config.yaml
train_examples: 97500
hidden_act: "quick_gelu"
patch_size: [4, 4]
kernel_size: 7
num_labels: 12
optimizer: "soap"
one_sided: true
adamw_lr_other_params: 0.0022
gradient_centralization: true
max_steps: 16800
Rows from block 5, named by matrix and row number. Each number is 128 + 32 x the weight over its row's rms, rounded and kept within 0 to 255. All counts start at 0. Numbers have three digits each. After the name is the row's rms in percent of the matrix's.
# f: depthwise 7x7 conv (model.blocks.5.mixer.f.weight, 96x1x7x7, trained with AdamW), a 7x7 kernel
f.0 108:128165167110100193157154134130100123158202150139182092102157170126111172119118099101131157178154144158118153162210157097171178137119126133128152146
f.1 123:147151147133097094126153103066070141121138052087120133130135099111163154146205062065148128087133145106172114100075149124129154132156136111103094112
f.2 104:150113122143130106150118114153110101088090078102125104087137109071104144157131076066094105157203186075111083127186147109087093148152110110102136124
f.3 105:127148144125125104120127125078085096111097164145138159149198181133162072118137154121139155176183196141124111162147169136103089088124093136124069071
f.4 088:114120159181170100112071166103129162077123092074122123112126133136167138145143168116124097158131072118120078140111094115088051121161179179172150135
f.5 096:087094116162131098137107109136104155148113160141139106131144145184196162078116099160125195135104073119152077149108140128143221067110136124133112100
f.6 108:139123114152151071084141101125142120121079104111142132144190153159159170144089155202143114098087051136124180146169107096154173134093139144092170126
f.7 088:078089110131155139142162147104125126151162122143131055137120107137158104042119114100152096094116077149108086093127168145185070132099166148183148097
f.8 052:102161106148141131137113099118182122116106187144157158154102073133151107181176156152096092165142087148062086125174070096128101124154111145094158175
f.9 104:089125165149069085062077097164151118071088072125147144168116095120118150168174128134114130156168132124133108112152137120081078113110166124099085080
f.10 091:134118058153157153147141173162153135120107141186117148161141150101143115133089103136069155158105136068209113158157064119127163116150154182148097146
f.11 108:174153155161145140176152171104120149157179127127082110158171143161080031050170154177163122126105159145109110115128136151114117145096143130148135131
f.12 116:114126153154173193152122120132140182163150097130166146208178155144109130122113117160126095104107108109145123099083083071104102122079081071085116120
f.13 098:130084078059127183146101082132131128103129184167180202105134151189120161158088097140111147088123124108134089096099162145101099116094142130108139148
f.14 086:165110077140107116111105116137138137125122152172142126116116158149119119190149163096146091113184185152112120113159155148124067075104115199123092041
f.15 094:133130069069073111103161161166177153194134119161116101069154124121103116112115173149150189132158137187177102152150127105121127079130095151107108128
f.16 127:087104151154150095073115124150151150113096136106091127110129124169148049067109130161065102124149140118121094114163151173104057088151160167136106083
f.17 114:062097095110116081124091117142115130123114108120109176149160112129053091203179149132139108107148083105096122164114137074078109127110159174103082131
f.18 093:177170089097125137118112102079134101104111124082123178100121096052114152209155146101154124177186108124132093159145148125139144142137114097054125129
f.19 090:175156129098071126138103143170147094151166124194135138080082098137105178143077091102113094167099175075086141142081126154096146143088113163134111145
f.20 089:126159124128109148123103156128128086083088125099084123086093118126130086154127079194169178144131042124191137178168128139148183175142110120117119124
f.21 098:175084131113078128124173151132080157115127098111144177113108081101116166148136086077058076105189137102097076075086121089130123141111121122120115148
f.22 118:093046106166147102101097070093132169157123187101102073114144130180153152073125158148144138167097128118133119103119089169105132092082131108164123091
f.23 108:085153183138145131132080155132156161184076096122133040120112146127199111100141146145145195153116117162167102170134140144161157117096111147159142097
f.24 093:097133115118104121141119108104111126144007146177150170142111111146146180145149148134144141143148189127170100150121075153128131130112062091162175157
f.25 112:159138127113124106166154105136134121142141110120150138066141132180069133144031112130181091091173086178135136101105187122149123145130095072115099163
f.26 083:082175124121066067120147138111116086113103118085114162166172127163112126118076142124166173184152121154183140142115089112122150164121075075084115153
f.27 106:185173102098183165149180168098140131149172127117127081092131147162086123107067076108107105145133081089135143101119141095127104139168129145164165191
f.28 086:118167163110144139147126144144167135170161133122108074109142113070147172113172162150150150133126188186151205157111124156192157164121106183164132137
f.29 107:095106116134139162174116164131127096128206139131074116110122154170099108118166156115161109144086104138114139115080090117151184156110072077089161201
f.30 099:077097161124149134142119160153146111105117092171200146102094123124159175129092083178135184111117074080168086145094137077084123168128106146166126117
f.31 085:137115161136078107109156120128148182116075106117146129139145119131167140067087142132177198080126087125093103153118143102227133136163163172110113141
f.32 102:078124199132131085135106161152181171093135126143148173164161145186181126146152173138169147149135172129144114127152180152172082070119140158119131101
f.33 084:156130140164172120123102131161116111100110092140136067090132173171135108072126102153195105055101151114146173144107080098103077172139154182117124121
f.34 095:145156193159169119081098131139162140130143102092116135139107077086064073115182133122172136109107157131109157171183150201144128116146137155165159108
f.35 109:091153122118117131092136113150124094125179187191121057094102161175172071120089140149138129043070098118148112151132144147159127139147105124113150099
f.36 123:074072143170160115087124149138116156148090122144146107096184154118199162102098143134081172116117122153114108139114150179175079054129145117152107092
f.37 094:137110117137098176121147076141094117116145150042177143131153137140122203132129142145207124156126122136162210070130088144139133121095089116135137151
f.38 080:126120087146135157082136120043117164164107181173076152150175186153084071139131143080118087106132103127148113088129149109091128130113102143094080125
f.39 054:110118138157127134123085189142138144104140103112124087061127096133153109060200137207179120137131102153114113083176151129107125100138126125126084191
f.40 103:129101150100109116131107144196138141187151113135141073141112128110107124045079071163129162220186150132166092101112143138092131112139143132117142125
f.41 101:064156138127112177203155163135149143107141115121119139159160112145185118128156163169119115052083091067125153110154108096074141132165137164144161145
f.42 119:040115103179135063096114144146184172180143129129082102112141139144167122083073100154144189144152130121132083072125158123128115126104129145152143104
f.43 123:144122119108080077117110080104149138081085156167184209200187132129119128113099119077125155168161159168127095097144131148150115113122127100124093110
f.44 086:079116126119118157070104156100123162103097112130159180111108116188105117145111130096113124152147111117085136110123144142195084095024073093126132097
f.45 110:102105108156117075084098120137136135143077150125184163181154105115096148146111135098044106184163108109093119047109153134142117144105094124133077101
f.46 120:172191142173158177129161161162127131131155129113099101121126106138104083089110099123127097106111140141088116102138177205134120156082102181196165089
f.47 109:090087132165140139149080075112086122117133076163141132132127184161195170104118122117160169172142154126134183175168130115117156121121100051097107104
f.48 093:083127118102103092132103095132108085071070076107129147118087081088097159140119122046103080133130099102120082088137134135094113105122097062097120119
f.49 089:153158133098082093119149194148122065101174133130098133133120124124062118102121153191145183091152125193171115133154140159179137161130156125085088111
f.50 120:131141067160116152152154159104116113167090156175058110116111161097140064097107110151134148047114112131174168159093139088138127141117114180131180110
f.51 098:138082121119099168127119092147169097127131169133182186090148137157162156219143184123146086128206162117147133111140153090104151147156158131135159136
f.52 088:134141110098128115046132159072104172141073131100148109149130075144157108150134159134102104097132134082092078192100138152071104163115065127160121142
f.53 092:107080149179163144150163094051106128148121127162106068088157159150186115115121146169177170174172133171180147145147140119112094138110157112132115162
f.54 077:109168198177118135157094095144139166136141104103104105110119151095138163124137140170181195142110045151148135167138105129148145155151075118074103171
f.55 096:130172117119145128152131158134116152126144142162083111043085125144123012058088136118104124121131097158162132143135149125075144100129123097094095152
f.56 115:053166156149103110099081153217177146142101150173143113203179131148151143130130158134118135176152154164116129143142138166138070114105135123115101120
f.57 084:167162100101123141123105156084161076197181111087114187113148143159084126154100167113135119092132087149090124134178105160164121094076140115102157078
f.58 066:123209121158120127097130163091121058167138130092101099139149105101129164116125184140144088163154058159143121118158077129172141124094196148097111125
f.59 094:159176096136099132122145168086130132086091126131118099098129151144177115156107124167122156078073088158197172143110114065137162185153114173135085151
f.60 140:162194082091093156130141098108157150172149066152168163107128111148173128103080105141147133092096133185153115117141170174185100137148153147102088093
f.61 082:097132143054128109169126148104108127129121135117124159093125146147128202107104098087124166176095087123119081155148140080176120097123038083105158148
f.62 098:088131101143129128150115069155154116136118113083151080146160104092113166119095187145169172188109118145099162151129072123098134133129072068121080183
f.63 112:096128164168137177162111144156168071099100067126151139106072084106141156096088089123134165146157143127211153137089123105142156150123124060108131149
f.64 077:121145167155177104104094097138156138127063078121142111154177048163130148101095122162194141123095123157168187131143100119177103140108099145123124083
f.65 106:108072121129104149187102109143178111162138164188167177155093131118129149145129132104120108062114181106079107096062145134096100173116086142137158152
f.66 095:062135134148156073121125181134108219136082096167113093138161139147157168149186143134162143128106112143096096153165108170137105118135112131139074181
f.67 092:152160168129134127157116144112144106132206166110080125108111110167118120141064100112160073118081108107133150098136120090172149159153098124067183196
f.68 106:110143089056133175169115136075086100151129144135096085088160171169145100110095114182175149153107093062148143166137098128096140112115115139106175163
f.69 124:099029078139154111062120063072119183127104148133137133163154116105165144174151148093120140133127132110103122105087133142089090070112111115116129102
f.70 102:184142069064134171168126105131086143109099107080150157145128063106121077133166123143129090050112106165124187129134111152096118163118114112159119102
f.71 071:160169151087111112127186159097074140106104113161121129159105116183153096098081164129156118099100090158199134126113133084164136153161151139053088113
f.72 103:120111132109115103110162182089024117136199152148169079102160157137154149091096080130072144138133131126113143095101106160158130135122088091110126169
f.73 123:125162128102115122103086089096097099072109081160169162090042110130182186165168105109153158145133150121137157151122141109111173128112152108119177175
f.74 080:153189102124108126143109089149067145136078070128159123127118112103069136142109104148182107164159091138150168123138099092162122174150132109086204174
f.75 119:128141160175140113134169150089102169110165120127154094112097166106176161089136081166145145144047092077124111080134108168138159131148176114183099094
f.76 079:132088067136141176123114118135142182143132139133168128148138138109122091192110084083072145174095105133052092152153076159127181102154092159129154116
f.77 101:168169186101115109115145146146140113098133157148141127110165130144172173222123085091108032130181169133135118105141127124112165119139168154128142163
f.78 101:105146116132117147140115174184144129122164120147143110093145115145193140136112157156182192159170103224119082091164160116131079118122079102126124095
f.79 077:127111142110113060095129115139158179119161087126099155092164088141138066156169097131180114115070102168139152120048105099119166148114112108143177156
f.80 093:121143189191125125088109149150156125121116158075147110054092139175140109068146179145146141092083153172156192130118084144145128088158132111144137102
f.81 087:149196155173145094132126137048117094089143122110070140130119150113127164122066116123061116172079146085115168138120111162114144187141105098157142144
f.82 101:129132169167063103092061115131132132106141104104158144132157122160129153117147147109173146118101122129189205167108104094144145145153142071055112176
f.83 098:129138133177141143139058140146148118111125072162165137111073143112178172158083072106136143122106065061110129068126160113095156136116137146163146171
f.84 101:114095086135132095097117090115109146163161144138093088138161214143138125106136178163133149117096091114180128098068086173117099133134078164143097068
f.85 080:138097142153122096136135143115129085142111123103107162118144090096033140139153095079125073141146136087065206179117107144156158122099118099095128176
f.86 081:151132159117117093045118168144122160137079135161097069079092104142142151108095113164116133187125144127131159159217148136105103082104149165154138143
f.87 120:096153109135101166161132152115127058119124085128112174107086072111165159171171139103085084090102133129119142175149078128159082139149158062102095149
f.88 094:154165191167100115130136129125083061110122139164143141174174150137111157122112154115123063192114079066103134090188148085141156110115134150140154136
f.89 088:155137070124126138098119123158166197153130114136134089163111112134126161077126100104160131186108159160158075129067098115128161106186139106185192107
f.90 101:129153132111125181161099105102084046085153140178110127092117154139133148153117099180106119068140062040095101119127145120117135092095130150140146136
f.91 113:165100075097090116152161135127087062136169177156124170093126170139136158180109142143165118088166140127110133106068110136109141184096054130102146127
f.92 106:161163147118095132226082107134147100074161135114120114125096139129080078147109091124147135099091169172133185175079119105150139142177126120084114144
f.93 114:096080062101114074105103141168166102102137169178133165117128110127128140109103159113105121180171127136117114102141102068097126135098070072116184177
f.94 112:099134129153123160175129163124125052099221181161131076093155171142144144105141163147101132110089071103096110135127119130116155102106149158142145188
f.95 106:147174149132160145092131088099141188222110139094083124164156131104120064124127132105202126098122118158157123161142118162149128143161153134086072106